Weights of a small CTC audio transcriber.
Model: 10.3M parameters, waveform 16khz input, arch convnext, norm layernorm, activation swiglu, layers 8, width 320.
Training: adamw at rate 0.0012, 13600 steps, batches of 96.
Data: trained on Morse code for random letters and digits, with fading, noise and interfering tones, 50.1 epochs.
Rows from block 3 of a small CTC audio transcriber, named by matrix and row number. Rows with one number belong to one neuron. Each number is 128 + 32 x the weight over its row's rms, rounded and kept within 0 to 255. All counts start at 0.
After each neuron's rows are labels from the 100 clips, of 14976, where the neuron reaches its largest size: "top examples" is what is common among them; "peak on" is the class under the peak. Only what is clearly more common there than usual is listed. The data: Morse code for random letters and digits, with fading, noise and interfering tones. In brackets: how many of the 100, against the usual share in percent.
# gate: MLP gate (model.blocks.3.mlp.gate.weight, 1280x320), inputs 256-319
# fc1: MLP up (model.blocks.3.mlp.fc1.weight, 1280x320), inputs 256-319
# fc2: MLP down (model.blocks.3.mlp.fc2.weight, 320x1280, transposed), outputs 256-319

gate.478 [175  88 108 134 141 138 178 134 119 179 125  71 152 144 126 148 113 167  77  86 117 114 143 127  81 125  89  87 118 105 185 125 136 128 148 149 184 158 142 118 155 134 175 143 111 102 151 106 148 140 113  90  99 122 124  88  70 108 169  42 129 100 125  72]
fc1.478 [116  57 143 137  79 192 154  92 163  98 126 124  99  61 107 120 147 105  98 142 153 132 137 147 132  93 226  25 134 105 103 174  96 116 111 140 127 155  91 107 151 179 100 117 132  94 170 118 100 118  98  90  67 110  88 159 112  67  84 150 166 121 123 132]
fc2.478 [105 115 171 148 127  90 100 130  74 177  80 160 125 164  70 109 101 104 160  53  91 141 160 119 158 132  86  79 146 186 161 179 144 136 179 170 168 135  95 153  82 124  65 153 150 143 145 130 149 127 168 119 163 121  83 121 157  66 108  93 112 122  61 127]
top examples: the character "e" (40 vs 13.6); first character: e (31 vs 2.8)
peak on: gap (93 vs 35.6)

gate.195 [153 105 128 155 167 162 119 145 151 128 127  48 105 128 107 126 115 156 153 135 150  85 109 164 185 168  87 147 154  62 143  98 145 144 119  97 152 121 157 103 141  89 106  93 127 105 155 105 174 143 127 159 146 158 127  83 123 178 107 145 170  65 140 200]
fc1.195 [115 114 150 108  84 166 150 150 204 128 155 182 103 183 124 124 109 116 102 131  46  77 137 123 141 170 104 118 106 121 138 166 128 184 157 113 153 153 132 105  98 113 122 102  95 171 124 117  83 101 167 121 131 136 113 136 141 124 190 100 126 146  80 143]
fc2.195 [102 162 161 123 160  57 162  52 137  81 101 161  82  43 111  80 149 170 137 135 123 148 129 113  59  95 163 131 146 144 114 123 111 131 170 134 127 156  82 142  88  85 103  95 132 126 129 135  96 191 108 178 146 164 151  99 138  96  60 177 108 124 115  60]
top examples: reverberation (61 vs 15.3)
peak on: gap (62 vs 35.6)

gate.88 [ 85 152 119 140 182 140 148 147 156  38 125 151 160 110  85 157  88 125 103  98 134  96 134  80 119  95 135 165  48 134 146  96 154  85 150 113 133 128 142 162 147  95 120 151 150  51 148 147  98 121 102 168 147 155 150  80 156 138  76 127 134 128 181 150]
fc1.88 [152 149 165 135 106 120 112 166 108 160 147 105 146 204 128 149 105 117 108 126 122  92  90 121 119 114  80 146 148  96 128 113 140 137  90 147 183 127  93 120 124 132 119 127  92 148 115  49 145 132 232 116 124 129 121 125 138 160 135 117 170 116 115 156]
fc2.88 [129 107  80 149  78 139 137 101 116  92 151 126 140 116 173 149 228 112 100 134 100 145  57 153 188 120 160 139 135 111 106 112  77 146 119 101 129 165 133 130 135 173 150 141 125 105 200 116 135 163  54 108 185  91 170 123 136 150 132 106  99 147 164 111]
top examples: the character "x" (36 vs 12.4); the character "q" (34 vs 11.8)
peak on: the character "x" (29 vs 2.1); the character "q" (27 vs 2.3)

gate.462 [120  95 138 109 196 131  93 128 144 144 136  84 130 103 133 172 102 146 124 112 124  87  98 133 148  98 156 169  91 193 180 118 151 138 146 124 145  93 117 122 160 131 173 150 128 185 106 115 174 124 102 176 105 155 126 100 136 143 157 140 165 145 167 113]
fc1.462 [ 94 137 143  88 161 116 152  70 129 138 134 128  94 201 143 144 133 122 122 112  78 138  85 141 174 129 159 148 137 122  63 136 161  81 123 174  95 124 111 126 148 125 111 164 119 166 102 124 129 103 160 176 151 154 134 150 124 128 168  89  97 165 150 166]
fc2.462 [126  82  99  98 160 193  69 149 126  73 134  51 163  81 144 141 144 111 174 162 130  90  93 141 198 114 120 119 151 155 180 103 152 165 129 138  62 166 145 121 122 121 137 107  98 143 123 145 186 117 126 129 137 107 124 106 111 141 113 118 142 119  88 153]
top examples: speed: slow (94 vs 33.2); the character "s" (39 vs 12.7)
peak on: the character "s" (33 vs 1)

gate.452 [114 111 138  83  74 153 146 144 142 126 162 153  97 137  97 110 139 115 158 124 104 151 125 105 200 115 122  98 130 191 153 128 140 112  89 145 110 114 116 148 129 140 131 182  82 145 107 124 136 170 130 170 131 156 187 140 141  98 186 150 180 104 164 126]
fc1.452 [130 104 108 165 117 128 124 122  84 159 110  69 161 107 120 157  75 137 143 151  62 113 155 168 148 151 115  76 123 143 166  98  91 105 102  59 137 114  73  89 156 119 129 153 111 150 149 151 180  90 136 178  79 196 178 149  87 135 145 137 207 181 163 105]
fc2.452 [ 86 189  45 252 123 127 109 146 115 112 135 127 105  85 156 166 107  89 139 158 115 156 152 173 190 127 150 153 128  73 105  76 129 126 153 149  74 149 100 150 125 140 114 166 139  98 143 131 137 133 119 102 154 131 147 166 113 133 106  90 169 133 128 118]
top examples: the character "x" (40 vs 12.4)
peak on: the character "x" (33 vs 2.1)

gate.373 [110 117 173 135 114 140 201  66  70 100 143 136  61 159 168 189 115 120 142 142 133 194  96 125 120 197 117 147 135 155 116 108 115 123 170 133  72 148 135 105 112 119 120 170 167 137 122 156 135  44 156 132 129  93 125 136  92  88 120 143  95 123  97 144]
fc1.373 [ 80 100 132 113 136 109 134 167 162 146 141 146 151 109 124 101 141 112 139 138 209 165 214 110 151 132 154 129 175 125  75 105 158  82 131 131  75 117 187 108 100 175 166  88 142 139 153 146 138 181  79  93 155 119 145 163 177 131 132  68 158 141  78 123]
fc2.373 [122 211 110 129 105 109 173 105 143 133 178 159  35 164 196 151 147 144 148 148 152 125 158 154 140 181 195 148 103 138 141 174 105 157 158 129  77 184  66 101  82 135 128 149 165 135 136 101 100  99  95 106 148  93 156 163 115 118 191 101 102  78 148 105]
top examples: speed: slow (77 vs 33.2); the character "t" (61 vs 13.8); reverberation (37 vs 15.3)
peak on: the character "t" (60 vs 0.7)

gate.351 [148 127 169 133 107  77 113 130 190 150 153 109 130 173  92 104 104  66 114 144 124  56 158 190 136 105 156 117  76 146 131 160 147 139 155  97 168 144 120 141 149 134 184 137 141  87 132 114 169 106 162  96 109 105 142 120  98 136 113  55 102 101 149 105]
fc1.351 [120 128  52 120 156 137 145  96  95 133 168 108  65 145  93 125  70 137 140 125 158 126 123  48  65 145 116  42 138 119 127 121  83  88 118 152 139 146 149 100  85 108 168 125 194 136 133  93 126 148 145  97  95  95 116 114  96  96 118  91 148 136  81 141]
fc2.351 [169 191 116 158 175  90 175 144 107  87 120 127 100  85  96 175 143  65 138 145 109 110 161 142  69 163 189 112 107 144 108 110 150 119 119 107 123 174 101  91 133 127 155 126 118 147  96 105 130 133 134  99 181 128 128 140  88 135 107 134 163  82 134 167]
top examples: speed: fast (100 vs 33.7); the character "7" (79 vs 12.4); the character "b" (33 vs 12.1)
peak on: the character "7" (78 vs 2.4)

gate.210 [102 137 181 188 183 136 126 111  84 158  72 126 131 123  95 138  85 110  64 176 160 103 102 149 162 143 149  92 127 113  66  90 184 137 150 179 104 108  99 165 169 127 194 126 159 180 171 133 191 172 121 162 138 161 154  70 167 173 132 144  98 110 104 160]
fc1.210 [127 116 102  93  60 158 179 149 163 111 125 105 150 137 195  76 153 155 100 110 137 133 131 114  89 164 128 186 135 178 131 131  72 160 121 150 112 191 123  74 136 169 105 137 136 121 145 194  92 103 131 122 129 109 147 170  79 107 148  69 158  92  88 119]
fc2.210 [131 157 122 128 125 101 140  97 147  76 127  86  98 119 117 148  94 184 103 197 127 106 187 155 101  85 137 120 144 130  85  97 105 102 181 164 130 131  37 153  65 104 127 163 115 115 139 151  88 182  71  81 151 163 136 129 182 111 113  93 211 156 156 109]
top examples: reverberation (86 vs 15.3)
peak on: gap (84 vs 35.6)

gate.693 [131 145 134 106 114 187 172 171 153  90 145 129 128 102  37 154 149 121 131 112 172 113 134 130  85 132 141 100 145 140 117 105 104 111  61 130 155 124 142 174 135 135 139 125 158  87 162  76 128 130 153 131 102  52  86  90 129  74 131 102 126 113 108 112]
fc1.693 [117 121 123 105 118 145 110 157 185 157 178 165 162 159  60 112 113 127 189 114 148 143 229 195  99 144 189 114 134 134 122 109 117 150 118 142 104  68 195 110 157 131 118  93 148 112 123 111 147 168  94 106  80 115 135 140 152  85 123  80  94 122 142  82]
fc2.693 [103 150 184 123 198  68 170  96 132 208 126 171  97 153  81  92 165 136 100 112 112 166 158 170  86 166 144 116  89 132  94 108 119 118 150  72 150 117 154 129 163 138 123 129 175 162  78 146 127 140 164 184 102 163 194 148 110  96 117  89 126 165 111 104]
top examples: the character "q" (100 vs 11.8)
peak on: the character "q" (100 vs 2.3)

gate.124 [ 64  88 131 124 130 161 116 160 126 141 125 127  97  96 119  56 158 142 130 164 123 128 123 168 161 134 159  98 127 114 161 165 128  94 132 138 104 105 124 177  90 127 133 126 165 121  76  92 121 152 180 159  92  92 135 156 150 105 178 148 146 172 104 140]
fc1.124 [163  95  72 129  95 120 132 188 141 108 134  93 131 178 151 134 107 122 114 128 151 172 143 134  76 120 115 136 180 135  90  94 148 167 153 182  82 116 143  78 137 201 120 111 128  67 207 133 130 186  88 152 150 108 150 121 175 128 133  82 100 158  84 103]
fc2.124 [ 53 119 160 242 107 155 160 114  89 148 141 105 194 103 104 185 123 130 133  93  75 205 178  96 132 165 133  53 138 122  65 121 112 118 129 125 142  79 166 135 120 123 171 121 154 103 143 172 141 132 142  92  57 167 117 143 183 131 130 114 139 126 124 151]
top examples: the character "e" (99 vs 13.6); speed: fast (69 vs 33.7)
peak on: gap (98 vs 35.6)

gate.382 [140 152 169 140  71 144 134 176 161 116 173  98 116 208 181 147 154  99  99 118 128  56  90 154 142 168 109 128 141  93 100  92 142  89 152 193 201 132 153 158 154 158 128 148 123 188 105 129 134 163 149 160  86 165 124  85 178 164 138 121 172 105 141 147]
fc1.382 [170 139 139 100 104 132 139 139 157 111 126 102 125 145 207 136 159 101  94  73 142  92  98 117 120 120  74 149 128  97 124  94 137 110 145 162 147 151 122 157 139 145  97 107 110 138 141 155 138 169 126 171  58 210 162 100 179 170 133 126 142 106 155 179]
fc2.382 [168 104 154  89 119 144 131 120 125 109  60 123 131  45 129  73 167 139 123  86 181 182 133 152 123 110 133 115 111 128 119 115 159 125 105 102 123 134 180 131 146 112 151  98 132  95  88 116 127 151  96 157 165 103 131 104 106 148 115 146 102  43 116  61]
top examples: speed: slow (63 vs 33.2); the character "a" (37 vs 13.4); first character: a (28 vs 2.8)
peak on: the character "a" (27 vs 1)

gate.596 [116  82 131 152  85 190 152 161 147 108 142 167 123 148 105  97 156 112 193  62  88 110 165 172 110 163 195 131 149 109 146 144 165  95 135 126 171 119 163 140 112 152 143 103 124 125 114  94 151 106 147 168 151  51 160 126  91 152 105 118 115 107 166 111]
fc1.596 [128 112  88 145 154 179  89 147 112 129 118 110 123 117 196  73 116 154 145 165 123 171 127 108  95 131  75 175 183 110 160 130 186 167 166 159 141 130 134 144 101  85 103 148  63 205  87 133 106 129 136 191 148 198  91 161 162 117 119 221 158 150 108  96]
fc2.596 [146 142  81 132 102 122 131 137 160  57 146 129  88  74 124 122 126 127 134 154 153 132 131 111 120 155 134 132 111 129 177 107 160 142 112 180 119 137 110 129 156 117 203 101 107 121 132 168  70 100 100  89 154 122 103 129 100 129  79 163 111  99 155 138]
top examples: the character "q" (54 vs 11.8); the character "x" (36 vs 12.4)
peak on: the character "q" (51 vs 2.3); the character "x" (30 vs 2.1)

gate.231 [141 138  80 147  82  80  87 127 127 217 141 136 127 162 181 113 103 148 114 132 125  98 134 144 105 140  88 119  94 107 151 186 145 149 140  75 136  83  88 142 131 141  81 107 106 142 138 160 190 100 157 127 150 193 142  88 122 118  76 170 124 110 113  77]
fc1.231 [118 132 154 109 150 163 158 112 139  59 108 137 135 119  61 151 105  99 120 115 120 155 109 116 141  87 136 133 152 136 135  81  99  85 105 139 128 155 154 107 145 120 185 139 152 106 123 107  84 147 121 110 116  80  99 165 124 134 160  70 125 167 125 152]
fc2.231 [144 162 165  95 135 141 182 135 148  82  95 142 147 121  87 116 115 149  41  99 103 109 217 147  80 125 205 159 155 118 132  99 177 104 116  90  96 144 148 119 124 170 105 132 129 117  78 142 162  99 169 153 134 151 163 178 111 123  95  75 135  96  91 140]
top examples: speed: fast (87 vs 33.7); the character "h" (58 vs 12.8); the character "b" (37 vs 12.1); reverberation (34 vs 15.3)
peak on: the character "h" (53 vs 1.4); the character "b" (27 vs 1.7)

gate.453 [159 158  99 146 172 162 110 159 108 115 111 124 100  68 117 178 132  98 200 115  96 128 134 127 177 197 113 136 183  96 120 108 159 164 125 128  66 177 118  88  81 128 117 119 160 114  47 157 148 145 138 102 163 149 150  94  89 144 126 108 126 150 171 102]
fc1.453 [ 53 126 118  72 112 126 120 139 133 152 149  90 146 158 160 129 170 147 114 134 122 157 116 120 147  49 127  97 126 128 122 147  52 125 161 163 140  98 143 113 150 167 118 152 159 107 176  92 171 122 121 144 140 109  77 129 122 123 102 168 112 168 131 107]
fc2.453 [109 124 125 137 124  72 151 132 153  57  75 130 165 107 124 112 139 160 131 119 133 124 119 203  85  88 174 207 104 126 128 148 127 115 165 163 147 106 154 167 132  84 102  92 150 144 148 123 143 142 131 123 124 144  56  99 128 134 144 137 176 140  95  55]
top examples: reverberation (90 vs 15.3)
peak on: gap (93 vs 35.6)

gate.98 [131 100  64 160  67 122  98 141 156 109 128  89 137  64  81 148 175  70 156  84 132  88 141 152 121 162 150 130  84 134 226 163 163 134 149 128 165 133 128 175 123 112 156  91 113 173  70 129 141 162 142 150 101  73 112 172 201 143 164 127 167  51 132 138]
fc1.98 [142 155 235 119 162 137 128 132  64 134 129 123 130 168 100 177  91  68 155 107 140 143 164 133 170 153 108 105 154 100  88 100  86 121  96 122 125 164 142 166  37 150 173 171 129  79 203 148 118 125 148 138 108 142 141 150 182 152  87  88 117 157  96 206]
fc2.98 [140 151 148 130 129  84 104 146 133 124  90 158 192 145 134 148 148 119 115 119 104 105 157 150 206 107 151 118  89 153 125  95 114 121 113 122 111 104 164 122 109 138  83 110 132 129 107 112 168 111 148 144 131 151 112 135 114 111 129 110 156  72  80 149]
top examples: speed: slow (63 vs 33.2); the character "f" (32 vs 12)
peak on: the character "f" (25 vs 1.7)

gate.191 [175  97 129 149  77 102 138 122 106 149  82  81 116  88 160 143  90 115 100  97  84 113 125 144 141 166  60  89 119  67 152 195 151 135 108  98 165 122  75 114 164 131 164 146  78 103 125 115 129 104 117 110 170 167 159 120 157 149 211 141 159 114  87 162]
fc1.191 [159 121 103 159  77 114 161  98  86 129  66  69 128  72 187 167 112 113 117 114  78  83 106 140 141 157  73  90 137  85 131 165 134 111  75  96 166 122  63 117 159 103 162 136 105 129 151 109 155 146 127 115 149 162 145 127 149 174 179 113 213 154  88 175]
fc2.191 [117  82 111 172 181 147 123 175 154 146 233  75 137 133 215 135 117 178 121 141 119 134 114 128 152 155 166 137  96 119 108 130  97 108 142 133 156 158 122 127 140 113 140 131  93 153 163 122 146 106  92  98  63  91 122  97  85 113 148 114 189 181 159 143]
top examples: the character "9" (52 vs 11.3); reverberation (39 vs 15.3)
peak on: the character "9" (47 vs 2.9)

gate.658 [143 142  65 145 114  78  94 121 121 115 137 112 120 102  91 170 102 158 189 167 145 208 136  87  80 140 145 142 133 156 155 144 134 122 121 119  96 153 162 203 114 125 102 108  79 147 150  99  96 119 147 147  96  93  95 132 132 145  99 133 183 151  76 138]
fc1.658 [121 159 188 120 162 141 148 180 159 179 110 120 148 141 141 119 114  77  88 166  76  77 157 153 135 119 141 114 161  69  90 159 117 123 109 102 117 184  85 108 116 158 126 137 137 120 147 228 156 113  90 142 120 177 124 156 113 104 170 152  94 139 112 129]
fc2.658 [121 122 133  97  64  45 137 107 136 139  44  95 140 124  76  57 110 125 114 146 138 124 204  85 109  83 119 179  59 187 133  80 133 102 156 161 119 142 149 139 110 141 155  90 167 137 116 113  82 129 135 157 114 148  94 172  99 136  89 169  88 148 124 122]
top examples: the character "9" (37 vs 11.3); the character "8" (31 vs 11.4)
peak on: the character "9" (33 vs 2.9); the character "8" (28 vs 2.5)

gate.276 [156  90 124  80  84 101 127 118 122 172 163 136  61 121  83 128 144 135 119  65  82 163  90 114 164 122  81 105 106 166 190 221 127 114 105 146 106  98 110 175 116  70 124  67 114 148 104 149 129 204 161 100 156 114 162 117 192 107 129 170 159 103 130 118]
fc1.276 [139 142 107  86 115 113 114 138 134 156 116 120 129 131 111 103 138 181 135 135 136 101 130 119  84 165 141 104 169 118 128 138  96 136 140 108 136  99 118  71 141 138 155  93 134 218 133  81 176  93 155 168 114 147  66 134  67 101 163 141 113 138 136 107]
fc2.276 [ 69 169 153 229 142 137 140 132 120  96 110  69 107 123  72 174  69 107 109 175 149 144 183 154 114 118 150 122 118  82 113  93 164  94 141 144 105 137 128 143 120 167 148 163 106 112  83 134  94 141 161 132 116 156 116 152 132 131 125  86 155 132 120 126]
top examples: speed: fast (79 vs 33.7); the character "7" (42 vs 12.4); the character "9" (28 vs 11.3)
peak on: the character "7" (34 vs 2.4)

gate.685 [158  78 151 144 122 142 148 170 125  87 100 155  92 119  93  46 135 135 122 170 157 103  81 147 132 135 115 142 107 161 153 124 138  98 141 151 181  86 152 205 131 103 119  80 143 120 124  91 125  85 148 164  97 109  57 161 140 133 136 177 148 109 104 148]
fc1.685 [138 161 138 163 110 108 108 160  89 117  99  98  99 102  93  89 117 179 134 129 147 115 116 123  71 148 146 123 142 119 131 145 120 106 135 168 157 111 156 201 118 132 141 110 116 130  92  66 124  89 164 160  63 152  74 122 101 136 152 117 164 143 105  80]
fc2.685 [144 121 149 165 192 204 120 142 160 138 190 122 153  74 162 149 126 137 134 170 134 143 101 192 140 168 125 118  92 107 132 178 157 126 141  92 121 184 176 136 159 105 175 171 105 134 131 108 115 171  74 128 118 117 199  74 106 151  91 105 165 125 180 135]
top examples: the character "9" (45 vs 11.3)
peak on: the character "9" (37 vs 2.9)

gate.407 [108 147 140 129 130 168 134 161 151 127 124 175 133 115  99 102 114 136 120 139 139 146 169 111 107 180 167  76 131 126 128 174 173 128 162 123 135 190 126 112 132 123 146 145 140 136 110 185 112  90  92 169 161  96 135  86  87 141 101  94 140 147  78 135]
fc1.407 [129 129  68 130 121 122 133 150  84 139 111  99  93 118  76  94 112  76 123  94  75 193 136 142 103 108 139  39  65 109 221 173 160 133 122 116  51 179  56 151 127 134 100 100 154 129 123 143 102 140  94 149 189 171  79 139 109  58 141 136 144 120 155 178]
fc2.407 [151  69 104  74 146 122 138 153 125 145 103  53 141 135 150 125 117 136 116  69 126 101 157  96 238 115  62 154 114 192 101  90 176 177 110 154 100 161 174  77  89 142 144 175 145  82  87 128 192 109 144 111 120  91 129 149 144 106 134 100 116  96  81 172]
top examples: reverberation (84 vs 15.3); speed: fast (74 vs 33.7); the character "e" (36 vs 13.6)
peak on: gap (89 vs 35.6)

gate.533 [161  91 123 140 112  74 122  93  82 118 171  80  40 137 107 113 142 150 155  58 117 138  90 154 139 152 142 149 117  85 111 203  89 160  78 133 141 158 126  93 106 111 110  84 212 126 175  90 141 124 144 107 120 108  85 112  95 127 162 116 116  97 128 126]
fc1.533 [131 181 120 135 134 134 102  91 171 103 110 172 139 134 136 130 194  92 171 148 109 156  93 156 132 124 133 161  90 190  83  73 126  99 145 149 104 116 157 154 149 100 107  89  28 170 123 133 165 147 173 148  93 134 115 116 154 124 102 193 126 103 136 127]
fc2.533 [114 139 147 164 196 140 161 141 185 115 134 122 136  78 122 133 114 145  83 102 105 101 178 145 150  99 136 121  84 170  74  87 150 113 105  95  44 119 144 123 136 139 115  52  67 104 110 127 136 128 119 157 105 143 114  42 107  95 114 168 107  95 148  82]
top examples: speed: fast (90 vs 33.7); the character "x" (30 vs 12.4); the character "v" (30 vs 12.5)
peak on: gap (92 vs 35.6)

gate.443 [107 138 119 105 136 202 105 153 157 110 120 131 146  92  68  61 152 103 166  90 127 142 179 179  97 216 160 112 183 156 185 136 135  77 112 136 125 108 157 132  74 108 172 111 141  65 116  88 132 165 105 164  98 108 124 140 158 138 190 121 128 121 121  89]
fc1.443 [151  99 107 162 126  61 156  82 108 148  97  92 105  90 203  97 204 145 123 153  92 155  78  98 172 111 141 114 107 117 117 125 165  75 204 113  79 145  98 139 185 110  89  86  87 209 146 107 114 102 119 133 168 174 124 107  61 144  54 153 113 136 185 164]
fc2.443 [143 164  53 168 105 181 106 153 169  88 122  83 143 121 177 149  93 111 127 166  88 114 115 115 119 133 132 108 166 122 159 169 157 185 136 147 149  95  91 118  96 157 150 135  70  95 143  86  87 109  86  80 110  82  69  81 110 134 113 158 147  90 162 143]
top examples: the character "q" (96 vs 11.8); speed: fast (82 vs 33.7)
peak on: the character "q" (95 vs 2.3)

gate.414 [161  92  90 129  96 158 146 181 111 117 149 151 111 128 134 141 174 162 118 135 207 141  76 134 130 177 107 128 140  78  88  92 157  98 174 152 107 161 143 130 149 143 132  72 142 167  65 143 134 115 105 125  62  85 145 121 104 129 109 147 143 122 183 157]
fc1.414 [151 108 131 104  81 135 200 140 111  64 143 151  98 154 131 137 150 156  94 125 162 106  50 115 117 171 100 112 125 104  61 110 139  85 138 146 136 165 140 118 138 162 144 104 167 168 150 189 104  68 160 166 117 105 169 117  57 120 108  74 132 124 131 159]
fc2.414 [159 132 148 131 130 124  94 125 126  97 116 110  95 128 126 122 115  49 159 114 115 111 128 112  94 118 137 134 129 110 117  86 135 102 157  92 150 146 130 222 162  89 137 104 144 124  93 132 138 131 156 119 102 111 122 123 160 186 135  72 133 135  65  65]
top examples: reverberation (56 vs 15.3); the character "u" (38 vs 12.5)
peak on: the character "u" (34 vs 1.4)

gate.697 [152 134 140  89  74 134 150 118 117 130 148 102  81 175 156 126 157  91 136 127 153  94  89 132 109 148 134  76 147 144 125  95 149 105 145 175 166 112 133 185 126 121 138 136 134 180 110 120 150 154 144 195 107 170 129 109 189 147 136 122  96 116 116 129]
fc1.697 [153 143 135  91  68 124 175 114 109  98 134 124 104 166 144 148 168  82 110  98 167 108  64 131 130 129 143 109 136 130 113 101 133 110 141 178 141 129 115 192 119 131 137  96 140 178  99 122 147 186 139 209  92 146 172 117 171 132 163  89  88  88 141 168]
fc2.697 [196 104  99 129  92 175 144 107 170 146  79 135 153  96 107 117 134 162 162 107 177 165 123 132 131  75 112 110 180 154 177 156 204 146 128 107 140 118 158  98 140 117 119 102 136 140 121 116 123 118 116 169 146 138 160 112 107 167 128 173  73  65 148 146]
top examples: the character "q" (42 vs 11.8); the character "a" (39 vs 13.4); first character: a (26 vs 2.8)
peak on: the character "q" (39 vs 2.3); the character "a" (25 vs 1)

gate.320 [105 105 175 146 145 176 127 129 145 158 206  84 117 121  60 151 107  68 174  87 119 111 139 141 125 117 146 113  91  59 165 144 155 120 129  59 201 124 128 158 153 104 133 156 189  91 104 136 135 177  94 133 160  98 108 139 146 140  82 114 146 108 143 133]
fc1.320 [180 147 168 177 160 121  96 131 155 137 149 139 151 160 109 151 131  63 170  67 183 108 118 156 193  93 170  93  90 114  88 151 150 104 172 143 161  29 126 142 139 136 135  92 164 112  64 126 154 177 117 108 128 129 166  73 169 150 168  70 133 126  97 141]
fc2.320 [102 144 170 200 113 123 134  49 125 118 152 176 101 125 127 109 125 161 140 106 119 170 130 186 105 155 132 163 123  89 149 171  87 163  88 144 193  90  67 150 149 157  79 149 165 148 150 117 144 170 121 110 118 138 178 168 130 125 160 127 104 177 115 155]
top examples: the character "q" (75 vs 11.8)
peak on: the character "q" (72 vs 2.3)

gate.307 [ 82 120 177 147 137 142 103 148 132 173 124 120 138 125 131 137 109  92 223 127  94 105 116 182 107 141  35 142 136  87 133 104 188 107 103 118 103 109 102 179 140  87 139  94 149  94 137  45 166 169 124 100 166 173 146 109 159 124  77 134  65 146 144  81]
fc1.307 [ 79 144 172 163 157 115  91 163 162 179 134 118 142 102 113 130 134 116 187 137  84 106 117 157 110 160  67 127 143  92 133 145 158 137  87 118  83 135 105 167 170  93 135  79 146 124 135 103 203 162 120 124 200 186 132  80 110 135  69 150  55 159 133 101]
fc2.307 [ 91 149 143 197 141 131 156 133  41 150  99 121 144 127 145 194 131 100 208 102 125 142  82  40 122 161  81  29 142 153 137 128 206 164 114 148 114 173 159 112 133  88 110 174 122 170 136 105 127 105 171 115 142 124  81 101 135 114 150 166  78 115  63 113]
top examples: reverberation (99 vs 15.3)
peak on: gap (87 vs 35.6)

gate.32 [121 110 140 144  86  92 158 175 137 162 154 172 125 162 113  79 121 142 150 122 125 116 117  90 163 152  91 158 150 187 112 173 127 103 117 123 138 133 142 126  82 158  91 176 112 135 155 137 112 145 112  81 135 137 134 124 112  77 171  70 100  82 112 120]
fc1.32 [ 69  92 163 156  91 123 133 168 136  68 128 168 113 124 108  82 118 103 121 137  72  90 107 109 190  87 128 126 104  96  86 111  97  98 103 147 145 124 171 190  89  90 106  80 137 139 111 105  90 162 135 108  67 132 110 186 149 112 147  91 132 122 204 156]
fc2.32 [ 88  80 142 129 162 152 124 160  93 177 110  95 157 139 119 192 120 108 116 131 143 136 124  99 161 128 137  90 189 164 141 112 186 171 129 125 114 102 149 138 104 149 113 159 133 124 118 130 125 131 164 140 125 134  96  99 198  47 108 113  99 196  91 119]
top examples: the character "f" (34 vs 12); the character "u" (34 vs 12.5)
peak on: the character "u" (30 vs 1.4); the character "f" (25 vs 1.7)

gate.743 [131 150 118 125  88 126 156 103 110 149 154 117 105 170  82 101 166 164 161  88 126 126 132 146 104  79 126 145 131 137 177 187 172 129 110 128 144 153 134  94 112 131 118 118 176 129 110 139 136 120 141  79 101  73  84 105  66 145  73  90  63  40 145 112]
fc1.743 [128 160 168 138 171 164 133 120  85 107 124 127  83 138 127  78 138 141 132 107 144 150 151 132  68 100  84 139 150 149 124 145 164 125 103 155 102 158 154  89 136 163 128 170 157  78 164 117 118 139 125 131 103 118  64 131  84 167  79 102  92 134 141 113]
fc2.743 [207 104 117 147 165 174 116  68 139 151 121  50 126 102  73  98 112 112 106 155 144 121 143 108 116  99 188 110 153 147  91 106 155  72 149 157  96 125  79 127 141 137 128  73 147  98 180 113  81  76 119  92 137 146 146 155 178 160 117  87 160 139  82 151]
top examples: speed: fast (95 vs 33.7); the character "l" (38 vs 12.4); the character "r" (35 vs 12.9); the character "p" (34 vs 12.1)
peak on: the character "l" (28 vs 1.7); the character "r" (25 vs 1.4)

gate.703 [118  99 127  95 137 136  91 142 134 140 107 134 134 123 149 134 133  60 125 113 129 133 130 137 133  87 133 166 122 124 150 143 225 146 149 128 145 123  97 185 113 123 135 101  50 146 137 154 102 160 150 108 147 199  69 141 226 193 149 138 131 129  84 140]
fc1.703 [ 94 134 138 101 160 115 102 136 125  79  93 172 173 133 163 164 133 122  86 105 153 126 123 145 140  79 130 153  95 133 109 132 168 156 120 181 124 134 114 159 160 151 134 164  91 170 156 140  94 167 134 153 153 177  88 106 175 183 144 125 153 185 139 127]
fc2.703 [137 114  87 122 171  94 105  58 187 118 120  68 134 122 143 156 153 194 148 136 129 123 110 170 143  19 146 150 124 102 111 120 236 148  87 132 111 161 129 106 125  94  99 103  86 101 137  93 148 121 138 157 158 101 204 157  64 188 103 144 142 160 155 118]
top examples: speed: slow (64 vs 33.2); the character "r" (38 vs 12.9); the character "l" (32 vs 12.4); first character: r (25 vs 2.6)
peak on: the character "r" (25 vs 1.4)